{
  "train_examples": 26041,
  "n_mels": 64,
  "hop_length": 160,
  "input": "log_mel",
  "spec_augment": false,
  "objective": "flow_matching",
  "cond_dim": 192,
  "norm_position": "pre",
  "hidden_act": "silu",
  "head_dim": 32,
  "parallel_block": false,
  "shared_expert": false,
  "beta1": 0.9,
  "max_steps": 15200,
  "epochs": 149.4
}
Rows from block 8 of a small spectrogram flow-matching model, named by matrix and row number. Rows with one number within an expert belong to one neuron, the router's apart. Each number is 500 + 50 x the weight over its row's rms, rounded and kept within 0 to 999. All counts start at 0. Numbers have three digits each. After the name is the row's rms in percent of the matrix's.
Before each expert's rows are labels from the 100 clips, of 14848 (inputs lightly noised), where the router gives the expert most weight on average: "top examples" is what is common among them; "lies over" is the class under the peak. Only what is clearly more common there than usual is listed. The data: melodies that start on their tonic, played by one synthesised instrument.
# router: slot weights (model.blocks.8.mlp.router.weight, 32x256), inputs 0-127
# up: expert up (model.blocks.8.mlp.up, 16x64x256), inputs 0-127
# down: expert down (model.blocks.8.mlp.down, 16x256x64, transposed), outputs 0-127

# expert 14
top examples: the note C; tonic: C; tonic: C#
lies over: C4; C#4
router.28 100:479535442547480429485422530531436496469449409475553529516512511516401446507492544493489519466577502445581477534473431565479590385624387514589554526492466538499458513524505443531461458525484526432503377505551513617552609560449585440427521511507486519529521553455417576549465540490481540517507552559563539474501563516500527489534535540472440559549425548565443474466417541539509537518494
router.29 099:418446509529430576534436463476443410532432441449484573513485557462442571559440593441560588539535434476517482534438494497504496452594436454544458449603481464423526516575504464545560517492466492566502420468476514566619591566522494457495430498419493477509445588422532457566402484439523442490523520531460536505473446460501559493536512493449512506503502512494564474423550496507590542490491
up.0 083:463517472623422459507461488425535478480553459426406497518563540408494553497468521534490442442438460483530599508499555552436494593470450437559538454509518538503535442511492456519503555575526567530586504498532472505509501514486571503557509427575460541548479514497461534517487510493491585514492481519552538520536530559507477532553460509589425550537557489486388391446469524549497454510565
down.0 082:555484461503522508595529482484528521438518577546487476517522458506472518515516435502577545593477563582403539569520469421436436553540580552421449546441515466546560540421541538543418496492450433518536590546519487512426502501530465584507563519579424458488544473526487441404537531491484531497527455495439458432520556452538438471485562627583531467498486508482504569532510480439441521479486
up.1 105:447531475469516528615467514552509595435474513513503352454526418522527463384547443474451559508529392468542522493535500522518377477426568617424459584446574504518453485433481524440467458582443529426487494523481438457554491503466597505475424564532516539537525437537451583527528600569416542525587511436495482421516518472496393602512508510465492543499540560509557464559508511453522562506437
down.1 092:547487525456446569492491425537478562492545496494487504465459419614524452520387453559554440470573490578491518463507493566580567545559509498462523536465493423509617497465544593545466456444577496488521499441535501542499518465502469467489601465483446449497405481461499348497555465559511466469529455584580501464456517522542563471521531453530581430475494489573410490531447467491540411492517
up.2 087:588474539525409478659523521437534508457545510497450509448498472473505535413520509532551537524471478581431556396445402482473438615423511607448482547521571526514499503497475482524578486548548519519499483492597454493522416439352460515550418506474550482552515508462565433501485537530357491472577569530454567527441535413517485481558430595552491383531558528481536514453557496468462428467516
down.2 095:531492488492637529432483533523471452480454480542611523530567576512508477474453444517444484495586498494487589531516507552484498413509476595525525470506453510570537428497492537489517483371459565529453491433430543438497601488620548432457599499466512517484500490486480552508513488480547564475516559404503469467427450467527491525441491435452495489418392344489453461554473394498485520424478
up.3 090:401494518497510577540527358481537462565552494440481486461502551506538539474452545514568458513565628518504534538534537495425471479468485368550535485492527546487470579539440441472512496515509559494434553437528574509503523443561590542502521481566606551480472533509448606490478420484562539513384480516474430522393505460488451444550447526507437347453450421485461481503531570451497455521570
down.3 096:556459438458537454543524486470514539415404468536511432505495552520551514534558494455474601520469534500489439452571491468538417586528615583408513444579490442579469448483475489522407535515525464510590565592509525487468498492446491520470577448539506438560525517562567525454545540569357507466523540489545452498549572526503513546513475536483653598490632552468506514519510472525482511418470
up.4 134:491393444511595495439538571494471524523521533538546457504431512523443539578503525502537485549474551497556521459387487569628495445452531484453426469461513623504516502432503595437448467543479552403525581448516491618479480516458533535561457468523495510528551474511526511497529490556411549497414518451475505462500487443426517598494548502457481499421481487472470538470559495574442497515552
down.4 141:554479480497567539451497519500484477515499509447534567534456538452518546549595547451528469474503556467485360535501628412477482480602466524540461520555456624469560470514426507527570478574448451587635495451559559535543556537452513479488506497473522525419557541481493436440359493446581472482437593519451534477532480442505464459532438480521513421496578442476560495524493540461610390533527

# expert 8
top examples: the note D#; tonic: D#; tonic: D
lies over: D#4; D4
router.16 102:537431515594546509503559486420512483493490483572511481500440518441460467596574557480479567513441446454458487514503508490467530386499542456534608546412424543514459516557513411533519530576462490454503513519500548508403549490543562437568529508495583573483474573401536500392535476482490404523428478474463472482480489507507477447473482577464451484552528564540526525546457533425484534494461
router.17 103:506441529535608404499582481513539470538477534512450514431536536430436464547601534563529492439488477509594528531434484478518509447523430484579541435484444492452461474504518450575516431471493429513518531538533534509452486566482585393513529593436438586562434546451492516451523466483442456545406520448437537557405492461498483457528501577509506533543462538433527507565409463507493517428420
up.0 081:523577454465406507453361512491461415501562388444552422547555506591431455427449517441377589478538456507483510520503511514474510553552519516452407465613600479497545490500486565542449481466461572457484468536513418473588543552451477506394440439506546450456539466494449500554527477554481558521531499453511549494559483489548588622490504458578507533402491509566521533526478527507507575507511
down.0 082:488563520503533504459496461563542442447531515491455539484449390533407520476578538566603522487486504519517498433534463552544506564546601528458558559586458449544463510567531537506419490568537386556514531570499452560506525502476464527419572547510442441599496565487460517525560589509385447512500452525516456480577577538537561479539401533461490548583558454449523517484462554445459444459544
up.1 077:553518530501347541535541577493514530532541494461454476483535465440482544514461500568477545544505443478410579423435503591466359498437450486472466508476423483461543547461522443375487480588535521391439468490529472529562460488438557570529502490449487499534494530444578567535457531546574466524547555575538557539491493487475496503502459512512483423547499516528544506531527529440493538455507
down.1 090:527523552474590450526578491526517415610510449535513528534424428572488440463527443574521422553538533521547429489527499471506552531531466576552503507536524502596585389457526512471548605444521442629595511364507407497494515422509600520537499513442456506494504511564527486430475575399503537521497555525497406490523475467493438440488526608551419455521449475503571565548477501544483485498457
up.2 096:496485468443512474557511518479556515518417499391471478563478512490548524397488412497585490567465460573546513546415489458579445541531486492511491502479460455517526473547483476557512498463551503508465518525447538566558553440429498602463427460421474527522522515592527503512445502552628553457435471441427535572427519488487513574522371502431493522466500553428526454579511466509419503596465
down.2 080:565484520527545471453407615524447514446526373529562530448502561437549565546488546482506452445495527554478430564522518528498460492547501540505613489478450459500469425463499495531537461488480599458440501542516549544427497397552479441597536458516477561523524531504459424475478450500485563498473512534553475464560485485473504550515518355503456564497515577502489498503459473464600502474465
up.3 078:517469488452490460529542479489522444503525493497610432559546536478432561394578451527489477567554571496495558494471417538453427542424464440495476525511550573518422516529484496491461501573482516526456572472478525545502432386399446526444508468478498576543502510523456559521498518514508515487530522497461515539490558551443512480542512509475492422450507458465578531574484536464383496523401
down.3 080:532494600569515540450530581568488544491461521481470559506455510463542543475489443457493526470405508486481465513511612466508532455523506588528528494458458488505550436489500505537528464461459574412473421494539562515472520539474482502609613581475488506521438527466475490488456502528470478459430553546526500502513499497513473503498527443431505576541462436577522503498467541448572443421557
up.4 121:456533477399432506407432489483497508472548509550574537537529470529560487493569456492473463471567582540461465540492497495457528495513513586465492420505497570534478468487536524524537538502452484513567554466383535462446417482469382483433552529469546512429547372519474431551474509506550475527511431535537463440471472469422596456497477490500464444555471421589472460375515441516497500611473
down.4 150:486434399447491490464394372534592537506527514499504508460507432504480509456535492447611563581473523510564551417437524442455446430472528537469483509570419536567497521579506504510429599502520470505595501498537452596620497580509480619345515488508566498517560461542487524545585552507517425507653559498442501470476510439487603402561490583502489451534560471485496541465481468474537509498565

# expert 13
top examples: the note C; tonic: C
lies over: C5
router.26 101:456539390491575457459505471423520554509558533507544579531561551454501491444479538472443435594446552532450540595441556488461483410504475548545484430435495563491591500454499444492566545418482590483511491494475529544580572518523537498481505549452522444457536356479498423475581465467500457446582504482439483440490418514464561529490469440527535434502516487415511576455491570466555577525523
router.27 102:449554402465473573455403497487553503468504568514485429536485502383519380441508569451512432562490489579512438514423501512452527508523448526484496487471443449543462478459483594512571465457418468563521508427449559490478528583578586399432554550391530526467579422523551545476537489604553410449550462462448472493446456453529563541529461485499531456530491462429564494535483467477494536512474
up.0 077:537516502461450511544464541545496484468554614527392479571462429424535469512572434523456499564484532467428488432468447514516490470381424454460504522570553565506503572443558476502558504498507499446558506485447411456535517425516561522562507498518535494538518493546426500528431532583384457497479555575545465457609511568418547481445512490553509454530448573494497445531590419467434533499486
down.0 092:488614449589476502457452468505506473461498484474524438534533591437476449448460552464452469478492559610547484476488586500483391463504524516517461461468408557500534573468418521457451583564529537461508449454553538561533467505602497487534513578490518527466490473506495514500501473502610430549563500491577570410554458544534593455474494447513503438501467514464523479487443448454528543496414
up.1 113:506434479467542453475497490426521469493438491450469533540505481627429536536530551472594558496533484481444573598483466521453563475530633569487535509450475518524501448520469547528524511534546529501510516492457426495464508490372475401514582502560405517516416495532455490473533541409477473436531388576478535462465499516465524399558473517472416514517565530557492475519458400563470621585486
down.1 103:620488462466502497559499496542512483428375450539504545392466485507528477471488523523540430479518572509547488533507486491500455426573651560598442491488510487512525522611496528498449493460496506457536511509482468595512537459440508531387462556518519565494529494548573569401466513490560484496428473493502536492486481430473509466561646507567473466546515484543566373504442456592554519558473
up.2 083:609519510456482577498495456447389488549528507461570460404458456514564498496522358529477525499577509449447466527540527464491551491590473601588513473490452473592581475465498455503461506483565495498437479524498483516531464499471422546461512482561555475505561559475435498576485515467552471591523515472549519604421495429494388532393471586489489529429574519566531485530491528418521516561490
down.2 073:518430535454535604470494596512507540509478454465549495508549514600533495491506513559610494540425414378515541600638445467535563512586486445471585507510517495429422541537520463548496487507453533473547568490478469451391484436436460452453549489481479501568457545513501455428603555456430536497477532572557440413545516444532439496597489542466517555547569519577428482524484584535556373373546
up.3 086:480460452607443431444463524479574572422545467523391510487598704468457604486444586445458507532507490526485573483451539533489418620436424410527463477509548527481509569460530495526487446508513585478491476465547416414446469523498536510518447448605543478496543471552489462614570537595402468441505505478466544460480461516449516487504543605458479505486478483484502592417466475514443547458559
down.3 079:581490563470442550582588493510470532452491518402492492465483489574524357519541460569534436576577437462518466494519434581496545545514507406462461530519483512522475513648569563529491570484486403557520558501463490582446466430461544548460458422512511510488412547551578546498587588519458503557544541509508449590524495490472430466554546518497479564462467562471478436572525529547545461486468
up.4 151:556508467517527546539452425614506518499533471459406514502486469577488491545451461495469533480505495507499564539444500526487508477506522410464578522519560525479546602458438489545434588476615473496535509511544497548506549568497471473517516425624562502482583550473457595468489537551475517508453471492572492432539501586448412471491459453540510531422434514510407501451501506442490488473550
down.4 159:501498435470521553474427534415568490562560445545504572531509472588444562498510456495582495519417603558401557453487536455451526550501446536501422482512523468535536563481468471495378482495485540489487558475541501516504438565469501476399509543541466451448545486513411476457466515471544521473490451397480584452413544451524558483533499562494512510549488509459540452494542513458541439506529

# expert 12
top examples: bass guitar-like; square lead
lies over: A#4
router.24 099:462538439444453434426473591445507516492461592579500506569495450508595557447437537434353515514410520545532475534445459438551574500472449453435573444486565508447468486525493590445502543460465514509476460439443523491519518439461468493495483576571646526410599481567500490464601428472520452594508503569430511434434488572509530571571554501498478475531483431417522549389483433490524460523516
router.25 098:468524538471453499464461532470533419493530472467476513468557450482495526482541532595516474503489478464565434474569569502623515530483590398522478431557455560500442452530495453488546434394365442584453502517499402498532456514462423479563478552541535475490375470499494464561527575426612435538463549545526434414628455527499558501601471414570464575581510476591437463510479485489597493442500
up.0 089:502541496573452528486459553543437461500534531450539519488465502416459481545524515515420515512434417449512473427516493513454506449426487399528438522449458572486483441564516450582488446454458502540472429534518536468508543639535570553563519550518471505481473489430455596611444543546489525486453572476458524573564503614437547571511547460600494552469555538494534499499502512502514502501568
down.0 099:542490482478515558557569490397517497467493471454511442517412467519446476456463441458490542532455597499465417534510521454565381534582582519436545508633499515471480456469460628523422544521581544480460543519422535505492509424485554516472525539481448469508523421507604389410507409529450511579481547565517476511534513431620521506555508605407491537583473532529539571491412547497563556505432
up.1 096:530546441452480567622412509540592440388477516606467418592413498417491495459548426498404457477516486446428463437467435483420548490469516486475459505497553431404477507521553513515507462524475444507512528468519570451490558525509517481445597594511524538492520509516489561482567487524486429468492511480486374538483575561513467562486416520487546460546435479489523484595501554395443521458513
down.1 098:446505564603445419478502492533474471542511526494481537438548544498595563572517618450627529442496614580639466435470532421529458484468572493520528514573517533572497416461459484541446545581492451538475494490457482461598494397505508484520521495522530507433497494531507506455441538514563463523437506551431532436583431505483481439466570514496440473480619517524512508424598451475510559593477
up.2 099:556491522462455491542462592538490542486521475441469589491520510511504505497471460553641522484460499492487443422489475582465388492456556468527515564444406489493460494481486538559494415454479509518483415468531533506493415496598501479546525487538445467546486511536549490537455463450464461454516541551569365535495465498458531470400532486479421490528457546577495538483588538498472457454506
down.2 093:508532549512502487526480406496412480567568615449514470540445556518496480488529491479476471581468531489445509595527573441547619529495460474518481592514525449537552586444571479458499519525535461410474497602420441501510536558401525535457442529423520490443434486443467454476547558480573487502529427586453532489527507524527552502524452479540548490478573532459522388472478518528491464569520
up.3 116:584508398522599556464406552434514529472394555551466470535507479550498450492496532452507534545441504519494499591458517441417552453528485573514585538467520510470475507456472625563539454526597547550495448441401514513473526439470494386496522524492542491459558457492478585579603461539420494396515451468444565455436412495492590420517562544536415468552555519475553536471501401430492526480462
down.3 104:588443595547507499523503501524569575477482450446528510444553494467465471366481460453496436513420547538528613531541426586581474559518609436474495547472567526521466544537454530553409407541556482472551592593530497536465512457513505580512506488468465508535525607488573510475498533491541397488504546505544501469478581504519486461529384552543481567468531426496434532478516560579536435533560
up.4 091:482549456498505528518481498462458480472542462525522445522526541580568448522502431546413475518520512535461498541512467507462478494455572574460512557510506560600564473443538466455496602397492512551529598502520514468437472479543452552489524494528480408487604379588375549490524525605513507505506419449547434551521510519407554495434532517512499544493475516483490452476579470457474521593506
down.4 094:491480573553484389535533584478478544552458471454513503476522550443505600502467496469503506462465458515587512503483534426532567510492518488464498447498515459428452427533430428493519514417479544520558414458470510538386496508482468450535520571508483578481437630408525509459488574453533552510539645561490462494477430467540435456599461498532503539496458452564431472527492397501496460445514

# expert 11
top examples: the note A#; tonic: A#; flute-like
lies over: A#5
router.22 101:515417489504515541560414442397524501490484580463521406550494495419478453449581529447423468535509395573426514535474515567481488474445441461574587518497571469519485587570588469471430444514430521524499579379535545441477595530445534544477457506488521427499423427589455566376504499536539516510537490519430478547447557481454407445491540509560539538422499548494548475599384577474480484558549
router.23 102:480547412455561528581462469470482492445575493483581453495471523415530495440515494480533457600458443529465457482506498596478479546473408466492543573552584478494509460532496407483506439600421509500555516491504511501539502467432603468392390502402554447556519500515508518503450559477579479423512508448515477575443473537431459437509549479516540390570563558586467474580493500433549477538496
up.0 119:571457508527450420564529543533564533432512510428537551541528518487474551526500424537585511508497474480489600504456385412521430478502492463475512522510392479462442490524484508536508417548567477551482537498534559507547419514462440480458459564532549611566476520472571494487448476485393454516499571528467496512491584493592490456479507658411487500505388541518510536541507494465433473439507
down.0 105:507461509504538520548523567509448517476511506518454605512442467535492501473411377475551450500460546539528522587527516513588595426519519452604484421490533370463551501513540483394533443443530509488497416587520557566515606471468512509536541534499473563532485540491494487410443459405522474427495530556580402428540537549529452540541421489474496468460427501525443463514475469565425520470593
up.1 083:429441448529586512514438629516479444401421551537478503568539480546524420531522514460595544508518495480505492439456506483599406441465482492513452464492443556416528528486454581418544559486529432536523377534538603596568521529568437573464513468561423570484495593538480523490461493543548425539448446520487417509533499521492539529470528507471433572513460560477519478513534493544506482553552
down.1 085:455546508449510611516519503500455481488608509430587562436439562508493467506490506531440475574496440563460557549508515627554558478493479480566585531461517509418463499486531501522553409448446480539370520503522462494542540485461507457479456521455509430563388483496563467486555497439514498371567505548470519531465475534519432468571417497567547473448477456440413447513442583519550383492531
up.2 115:503522483475477444472541561538475508489548480492468581447560508543548556513406462543467479571444604518482454528518560524560594523494489515465436460521505605408526462489460480486490518484442529337518412505457530535543404482621454469482499450610606493544576468530521370536533482458437514598448493446597512487545520532464635535431510472443472507501498450531481503415488499462514508563502
down.2 131:469440531607485569525541543481565540589399550517461565456423469491469551495488458436462448459569500484507518547482544424466431610552487500437423454646506441547558526511491507561459528552571456455510534430510506590537504549499450480460547452575403496406506553519512552481449501462499484553517481537457449496572483409585526583496416578465479555500493495522453510523522556422549486439534
up.3 097:517444458499481480572448526513492511452404503478376543368508540531406487566496528458474495475508493484498507453510539554495587457574543601483541494517551558509501612516442535495416496498527472458553451447491538572427534561549417474590443438501362498541468464554468480464471479458510588498424523546490543469566546416546518472569421557554521557528536462559434490389453518464420463494485
down.3 088:486462470483583376486678551533441529564535417573598543485507506518478443466448445514549501437447501506572493541531478442529467446496450483536439485401457503399494441467474529534598434483478487538581526534580481569574417442519499514470505516520549506484599560480531478588508520494466537573462471479539476505529550503512520561463556466426582475563501492539555540442601452404648484520466
up.4 081:548433555453489532465498461444471515529466523513524493488473464506487530510543516512375509504609551488463433437499569557476598419493528539489530437520458538577507546504470550478466563353490481474460467463509469495378536472443472537558506528524496504437430574519397538458507472521546514543531504535440583536481515393466490437572474561551509563485542497472580469488428484453477551541451
down.4 068:524563440504423417508602636483507507540469481532521502523598486501459478517441506506588605410504496500537489597510492435514417558555548514579338472493461507483540490483532596571574536528449526479550504462499466638573465505581442527623519557524471467459520524475505462527508558436470527512524500511539538455455568606524558618436472461402528486543453413499479533432487486434587583479475

# expert 15
top examples: the note F#; tonic: F#; vibraphone-like
lies over: F#4
router.30 104:548407478424466502493463557493472567406542490517492446492564592432517452470554536466498528524526580460515516445455547551600481445429437540503498514560449578514466562495583576502422518528533506432556482485523549546462422409551483480417480530487557525439536469445448424544627431445460386572511491487458476498446447554434477474440578491458539452496510562502425489468439446545449550493431
router.31 099:495507538407445417473409443438514511483582477558456403530508528498538547465530543470494484516527548546521559538432485589503530485446530449467486537561402633589494523420537546435466532474419532367569557571494493574487448548503565512408537497518553546440508489528566471445562471511470451583564499514492375532426595420474427569468465507472528482554480620554479561442532491498408531475472
up.0 087:455493508476446510475504473427513538505460538508521446533459496498555463460503459463496433608547491529392448561581499512470489501542549596511567455439530433550533570508510428549580541443591576562463515447382522458506581560433388428453504506515562456484548480479484542507512491501476449475542492469417487492378520434569508559556530573520553462445528454473646512504487472490476454508445
down.0 082:537574445623539522534539513491554515548439516450495525503519457551457536506420502582579494433429510481521519505563443481548566641630549517471562516578591447452517486479507571527491541614516528503562437436513420594526536529488570493546437553382522505575518484503544439407527465433559501502431477500583528400545493425584482481554475558510565582609563478417498480487429585467546433543519
up.1 105:453464297513600489489502486444553511518461533482525464445376512482464473513573479494556522430525500499595500521418485525505499589486488530449541370486537499436465527446548440579533528487474564478495529442480526483404491462532545459482523556365471513515566529514494526457508459621560487504467528399474489454431539525506500515521460570500447568513512430500456561553468471527450550447459
down.1 093:477457476382560514529484538571427491392471455601517479410450622491493537529503604512522467478556518443449494455516470484515451468546581562644506531438435454507511514553463535510499459444442471529517515574440481469598561472567587540579463491477446489464453488471494571474501597493454448472478494492497505472472469451496507495536568503429517459480495492536502451408377498555556393454484
up.2 131:421493375493598471505524421507546561519469505531577464508364537497487434509548512481580514515501477514563499557459440525443468478503581508432539388451519465508461490474546424535570585527470576448527512515564498442413484504529610467538528517393458521548552510506469545470511479544655471494432592465481490521401546481540519548556461551448515546495529490496447531543505419498443497421462
down.2 125:520513530506503508542500547539499555466514504533474490397478554581522533567484616525492402428578574478465442515482572498531493539523507510614463551502454473453436542501496509469478469480490465568507505550361483489554564465537566530523403470440523461468558550435494521452483601453479404496447440458497565417479441469535517486534497506406489483484421545592575437470416571530505392507472
up.3 109:447525470502449559526532488540598551539474519545468516462497456473553537501530413496497475479517469434504362550452533360520478546509491475450550513485565379524473538553465537488507545397514546550485528455417567411504534464452454448565572474584531535548446504540436561523547448490510589481541461513475506472442486545540478475582450428463532537475444409426555458510578459339479541529443
down.3 121:479482466548335460538535509494507507530624538482582503442527526504555522543615548427549612459465530488503519527459514498540497437389477449407458487462554504512461473512467505498427464524460533405441522539443566493473463417486502446463536500515507501495432535505535481472506469527478529635526501537431499545500514548454429460525429449499543550497558470555486533542560486454347553587448
up.4 123:452470448457491495492513508465503421505546524547559585425530360502545493530494386606446561478521522457498419506479493449449587538532500545419540479524530518400557496573378450518542504488531425521524488434516573461529486485415434497518583476507559476506568609439485528467433507499586449447455479415499483537464417501513495567614532434542500508551482380528510496513459519474608505483581
down.4 112:469452518520427557454448630511504516409523517609560553455547395454458562488505470602422412453532539479440459527488493576501558470493479515482427485437507573515497495506453509584394460478442567495468534494470480542469489430404486497412547553589398507488554564437507557450461421452520451473460504487386521544451498566471438515586504481610534561441438361510451496521535554578469467484549

# expert 1
top examples: the note C#; tonic: C#
lies over: C#3
router.2 103:552490419440564437556471517453566577422463443444541473472569559577520380486601414512456497492514437467528491556527472574420456501486585533520594552445480510526481554443516496432487516504494471453531511590570443430422437534448519535440547532499475536590528384547382544525475547585521529448523476446573485522520585530543472500521443527428448567547462569484447508532431501460436554523468
router.3 111:451444449453572532504600537514452484542445522432500420472478474469449518552523548457523602458468450442508496541511508568559449508541498530481452567573519513435590577555476545413518622588526488428483447462510454567570509584392614440544462503464524630566492513459420631535466547484454545490510508440553522456533531485523428591552466489421500528617574518494489423465549451534493506477504
up.0 127:615535500541522431437605471498439553395493543548502437584475568515448515595524429499470490502499562571426516460449457537536432410399550371473511519427467460576497531408466450485375540501535553458544452553480613495355524480470389555429493469552555488515519463529473495427580487542472482482374437448486420543510497541518497505534526508548539505398443573544455482501552454431420472518517
down.0 133:482436460479607537447488460502527488432580420518535413515524463673479474500478454516569492533472479465521517501511520548576483502497480500562434614433521463479504494466552519487473467462469476520472516432572547426484561464438569482504514474416459425563581446507442501495521440475578502476427379380454557471549553512531569489526470514513570540505423556540478478457514488518429507491514
up.1 115:629509525586440421512463503476535550482604512433454476568605461482489520468443531504427515473507473561520547438480567505465462457536515509369421418545530514530536447485500531536527452448474499396576510467520508481519436491599498480442430476467511423454515468477572420474531487540509506509501448461477515536529535479436585521482606431519479536452473545538561540512429421535539554490548
down.1 123:440468528527548477477479549497539517447449472521508592519489540412561454380439485465495494533447482540540599489543533558498537455466560541510541477551440416550491524568496500507458449523609498525375500401485475507477460519619520494544528478501509468552469500554506483567540533548494475548489490497481481460530482608519584445352544455513486463490489543490537493468417472434554506482515
up.2 082:497480451498495476475495530434434449552571445493507491618445487428435586497473542530459494547374468524509535477510482512442394537470522512510429490555566488465444454517472518432552484538510566524466527407641479526520533534465494531614472494443452489539497447522555516534476536547456543410524569477543566501538472467490542454523458578542433479494445444453565501494475451497404548444621
down.2 085:543458504441606578488436527526535527494519585545579606415535493481513483508592521500587556476428482506497512541506472460563492456580481479495494506441516527544601464447561539498609515464442608570570338564438522561453534455486505471486520474467467512468578545466437423394460515436503377536530548447415475485483531470505422557486429502513449534516529388566459514515547468481515495527545
up.3 100:553543555499483557513471373591493492588486488448469634467492503540517497492429551515543537528480463522507450497506450440480512428537469496565574406474465471478554464560508454637583489393587484581501462491489503432533533502540417473599549499525535433444469589474546427488512464454563457554497478458442514511431403477455565513465571480516554492558498457438527421445498502533581485487473
down.3 091:570529486583476398605449469437446473455508539478534440475524537471490538594533574499467488526451489588582510517476492495466481488439494441413439445505508461534568497478479510554531513405489504503535530577443528406399487477487446550444418502556569501471500428566533503505461534481491479462575535513491469484509450537498477468512460486550566593441499483465443570544499539471535545572509
up.4 080:520471577538494449618550453537568538481422583545458444418429399604542516462534510511545478474520452459530585542541490414523510558469546504494579496498587496519475428418450401529555484562490501562495538568409446402529525491550518527446446570519481521441444568511501477511526517491531501537485481422415467540473524453539426535494591520484536503488533545424558541557427550612491449502485
down.4 091:484469425533514516503456515571464603498484451456558558616538520469546561473490445517548483544543492503428573476431534514557477505547498541500457501510419557538468513507542540602485564323517515430528595401608546538448510518523399602518578496531457496463559522507530481444541499485584542542445509484531515480472452522512607455529460424513554451451531503396485440434496408480499454559464

# expert 5
top examples: the note E; tonic: E; tonic: D#
lies over: E5; D#5
router.10 100:490577514505484490562498527444505563491410589454505505471519474430572479494563445515482452505445439450440459464527483452468513485603535535536507453407438494594464502478590463540476546452579505499618454463468568485402460479586541551575544473452538532440592416547565514532475488568566491474449500518552540436449502415543506512500422598485500449512549498555553516511524527387442496569461
router.11 098:483569550526402597525502499455521542445466562562539519498457441496546499584594425505511467500525550481435450547553470500459492430546480599529599492457550538574514451386559492490535582428502476539532570530464430463410511531539498490513568589512519569522473380528438493516484505489480405500497511490586400415469408430468486454481507567488466521563409464515562528407503524440501463559430
up.0 080:582501561558420548502532528473481582459515529480521515484435561542479505571477492463485476549544513548465472431482608547547428467536514429564428530498508520473564530402485548424506456490579455354403412558533542486548479585592494547504474481553511502526506459508511564489474444562472430564496608450511531492561460476473476554475552525475470461459453538514508510403503462466512530507524
down.0 077:516531375568450506465477506539584414473533517436496551555541490476375461422486491515471509551574537493505500599507491553484537535534448497470521470555517464562501546457562556505477556520508533551469546532467395577602434535519519437522441543470470562452496538510534511470561445467524583487439542566535503554518580492536543556495525554477468476484505481505526554506502526528547496495485
up.1 079:499477482508533539507526511563465452557502554506445545576426493566495434543515518498625448558544508531453454477470497574612490417566474510585421478486468557450462494501450505465480514498436425468490452504502591579549559498474453552463496468564491551493485530412549517414477584484536422559390479535488497584554489477514512518505475444517509497489469545470484444448534381571585400524588
down.1 092:418546460513464528464528584544597518502491457533581509592561405504482533443444482602546544584442489537497561497529476435486526488554503564478444383521487495583527482388543480516463570479455516519510543401487429497488426549498525448555501526420496515476497512545533449416545466449494419415522454620498580512398443526592549490510542532565577541644619473521521567528458488481518594489538
up.2 093:552502447526528512468560558436457565425591527555559479499457550475429572539498522533514513593491552562532469452415543449474570449481536513447428590463527563424480443464525608473487416514491510392462444495503472535499515464481487481527522508511458562515455483421449487390567415422480498461519484544359498531454468587541550620650491499403507499519525530376517519484452474485493526447536
down.2 085:515603422459565545444550499501548472441431540487493497490458523499504442466592515556488427576507572531522509469562440437435521477538529554420437484512509551522468499499461562519512457490486461539522490530395514452468459434458459522503467530512546483472498529447552618488444426551465439519406495532463512529477485494550598628580586479609423465537598434527441522401451517504546507472466
up.3 071:430522431482544490403399403519580377463516493579534494517515528568564442433513478459395504527511508548521451583518542497488434470485490465516525485545579546469506486507529424396501498418399493494486475485576447528491547545510469539514526478577571411473564458564375489511580573557556520526544426403522461527478443499390503552456535462502489554468514503485513474460477441521549566551592
down.3 079:534454534529589495515566519515515508550509429511541581481514556519548515480473490502462441525530469525454519497499496487556531514563434483528439403510539475415494428470478485465627464416433542573475392432535480547430462455485546393540491465420533551452426574423590523440481525425508582457448571535546451538391517483549406410646496514528442481502480496514522558594490410510452500445446
up.4 093:493461515342536436547483486484439542556496504451569430575607471478532482526483456511475542584518468486493524529545489478458503449510603537543504418434439510539477489533464492423505467506562543484525433471492523444451468512476456509504461477494496542494542512472515535528446500495581494407508389473475553541419477466530530578533469467437552440455573538544527435614564392458550608513447
down.4 083:578477520525610467478519508535619480459504531493459538447515602587447439562540549581429472511426487493529483489529522583471529500505509474529517496568537490483502559559513510480572555551486519492490524555589467560604521535421557441378538419387595512554462533462524556476641520420422473454496365527490527518516498538570557545584563454523554593448480482484488466489435534496529528424490